config = dict(
    encoder_arch='convnext_v2',
    model='contrastive image-text model',
    dataset='numbers of one to four digits printed on busy colour backdrops',
    train_examples=295000,
    image_size=24,
    crop_scale_min=1,
    horizontal_flip=False,
    color_jitter=0.2,
    tokenizer='char',
    vocab_size=14,
    loss='sigmoid',
    embed_dim=384,
    encoder_isotropic=True,
    encoder_norm='layernorm',
    encoder_activation='swiglu',
    encoder_mlp_ratio=2.67,
    encoder_inner_norm=False,
    encoder_patch_size=[4, 4],
    encoder_conv_stem=False,
    encoder_layers=8,
    encoder_width=384,
    encoder_kernel_size=7,
    text_encoder_causal=False,
    text_encoder_width=128,
    text_encoder_layers=6,
    text_encoder_norm='layernorm',
    text_encoder_norm_position='pre',
    text_encoder_activation='swiglu',
    text_encoder_mlp_ratio=2.67,
    text_encoder_head_dim=32,
    text_encoder_fused_qkv=True,
    text_encoder_bias='all',
    text_encoder_qk_norm=True,
    text_encoder_parallel_block=False,
    text_encoder_inner_norm=False,
    text_encoder_moe='soft',
    text_encoder_num_experts=8,
    text_encoder_moe_every=2,
    text_encoder_expert_mlp_ratio=2,
    text_encoder_slots_per_expert=2,
    text_encoder_shared_expert=False,
    text_encoder_positions='learned',
    residual_init='none',
    optimizer='adamw',
    learning_rate=0.0016,
    beta1=0.8,
    beta2=0.99,
    eps=1e-06,
    max_grad_norm=5.0,
    max_steps=6600,
    batch_size=512,
    epochs=11.5,
    lr_schedule='cosine',
    final_lr_fraction=0,
    warmup_steps=330,
    weight_decay=0.2,
)
Rows from block 5 of the image encoder of a small contrastive image-text model, named by matrix and row number. Rows with one number belong to one neuron. Each number is 500 + 25 x the weight over its row's rms, rounded and kept within 0 to 999. All counts start at 0. Numbers have three digits each. After the name is the row's rms in percent of the matrix's.
After each neuron's rows are labels from the 100 images, of 14848, where the neuron reaches its largest size: "peak on" is the class under the peak; "top examples" is what is common among them. Only what is clearly more common there than usual is listed. The data: numbers of one to four digits printed on busy colour backdrops. In brackets: how many of the 100.
# gate: MLP gate (encoder.blocks.5.mlp.gate.weight, 1024x384), inputs 288-383
# fc1: MLP up (encoder.blocks.5.mlp.fc1.weight, 1024x384), inputs 288-383
# fc2: MLP down (encoder.blocks.5.mlp.fc2.weight, 384x1024, transposed), outputs 288-383

gate.45 103:471460478516515584475488518485476482513466491518485513466460491482471516507482510461507504463503540546475557543495514527496517515485525513533522501522520498499483497482532474509500481496482515499465484492485486493460517545510526454524524495479512448498489546498487482488465524514508490503
fc1.45 106:469477500479514465521523502504454501478507521471500521463503509515502560535499466502496473485548504494505502464424535539514499474511498504503462478512492520501497496469469486514464479486516495471492508528481514483508531503492473536485512510476501504464513495545476483479509495512489461487
fc2.45 103:502518491485537484532443470514532476501521537501483503524493471493488482542474485496478484528533502489498513465497476458543472509479487509501491502505540457493495444488503455520455495500510513494510501512490489479498516513500482533481485493517519514518528494468543470515551493524518503511
peak on: digit 4 (47)
top examples: the digit 4 (97); last digit: 4 (92); first digit: 4 (56); length: one (51)

gate.25 106:512463536494465521484499510469495463504492441479527522454459482488493496497513477468472500522455498517516528524498549493520457443497520575510497505475491491505508460446513549519475522454476519518497493510503509525493500488483512492497526513486498544502530543496526515461509497541518509469
fc1.25 107:503519526499498454501522494497532485537500547501517545494488513495506508467511505496492446499510504506522508508533498518478497504490512500489473540466468480491535520491503522500441503529493507500489503475502533460483543463494476504500469470442502502500432517495467524505532461501464505483
fc2.25 107:493474488514571493494549525504489498430455483503482485483537474494449549540475516500544518515511516466500438492512507479503485501490468530483523465507527489528475501489497477518487509520536543539507492537481499469504511500520506526473511526488521553501521543523559473503499531519532497455
peak on: digit 4 (29)
top examples: length: two (92); the digit 4 (61); first digit: 4 (50)

gate.77 102:444503492461492514466490493530504484506472489513502499494494477522493523528514480470451512506499527492456487458508494547559497461500481486545483519472549468555462472509488476468485515505528479521506533468533519476518484502472491469459520524488517494486495500491491556498493510523488452519
fc1.77 102:497523511489511472511505483497540503525505520491530456509542533493520492521497494523496506480450498525529493483455541506498476467499483456537489529506539542546497498505555514477535489500475512453530481513478493496492542509480519476551528571504493449515499490487494509494551436488508522489
fc2.77 103:507491527493475511506485488443504484520500525480519532502494466501492450464443497517538507503522510472489541477482454482510443508475494555484496497450534478512460517508483502497506495495482489504518488480511489563458500477516539524507512475528524509458540464489527528506469517502501502482
peak on: digit 8 (47)
top examples: the digit 8 (97); first digit: 8 (91); last digit: 8 (77); length: one (69)

gate.15 103:459552486511504502513440502468487513535521500473521507507513474504475517514488500467480465485536492528535500501523545474523501493496513489565503484541474494498510488518508519466494520449471498529422507544505480511506535529526535485501517495479464540513513482463497513477465458449492477495
fc1.15 102:501533472461484476493527480504480498519467499491493497508506492442500456452496497480562540515500494506504483499531529472468543550472544527499463520514515516521467511490508539458548534497499507473491485498537524493509522541500509517504489436501483515508468538522553500513521515504541489544
fc2.15 101:457490519514514507507554527482486511552482537513510466491517536489508476501530533537479476476532492530516499472494510494528531467539506536481491506504531507503550460447524451468472513524527499487469496492516487506476499547505471490520521480502518481509502447476484520536480517461523459496
peak on: digit 4 (37)
top examples: the digit 4 (94); first digit: 4 (93); last digit: 4 (87); length: one (84)

gate.76 109:492516490438476486518511470502499494507514531513508502522518526527480518473487476493488526534512491494492493520495521468515464503515506482493465529444529463560511516490493537483492464462470503569481484507497533478493535517495525469489466460462508486517501521482482500446521465487541557484
fc1.76 107:507536474492526494520505474514522502495520499538506503529538462496498494491483481461570527498502536494549540529428520449498490514463496448508508480542493527507462519494529495500507512466488496505473520530483512521511469538496494504527474493485504518535530507510441532512526513503491520495
fc2.76 110:529559508507494502504488450492503550517505510520513579511480510482512501531476519509508451561507490498474531450544494520484575528552477467489513507534502467452529480471493516482510522524486515495469479528510514485524499503478513492489500480523508529448488492510497511480539477504478489513
peak on: digit 4 (31)
top examples: the digit 4 (71); first digit: 4 (67); length: one (67)

gate.37 104:511488508489479486533480505503537533478517509488472524501499490466489483527512517518507507485508492498487520470575547473489472500501490493497487509495519470498460510534517474459540500468512535501473480498495518509524507520525537490459494481451511491492502544515469506530489471493513501494
fc1.37 102:474516474523505520545485488488522525494499507526534493507504502511514527556498468492541463484495511497506440517465553589493476488522494544484490486477475499491501490543495517424463481502501452497497479518509511487530496464473507512572478510512526498486467471543461520474504508488482451514
fc2.37 104:472491528441489481466496488465488500481517530532440472485499523498542532519478480477435507514486532540513517467536502488534478466471523502497530485459487507468451492496507517527507532470479500518528516502487453503480485495500490538475484475514506489501523541486500536521462506486480504521
peak on: digit 0 (26)
top examples: the digit 0 (99); first digit: 0 (99); length: one (90); last digit: 0 (89)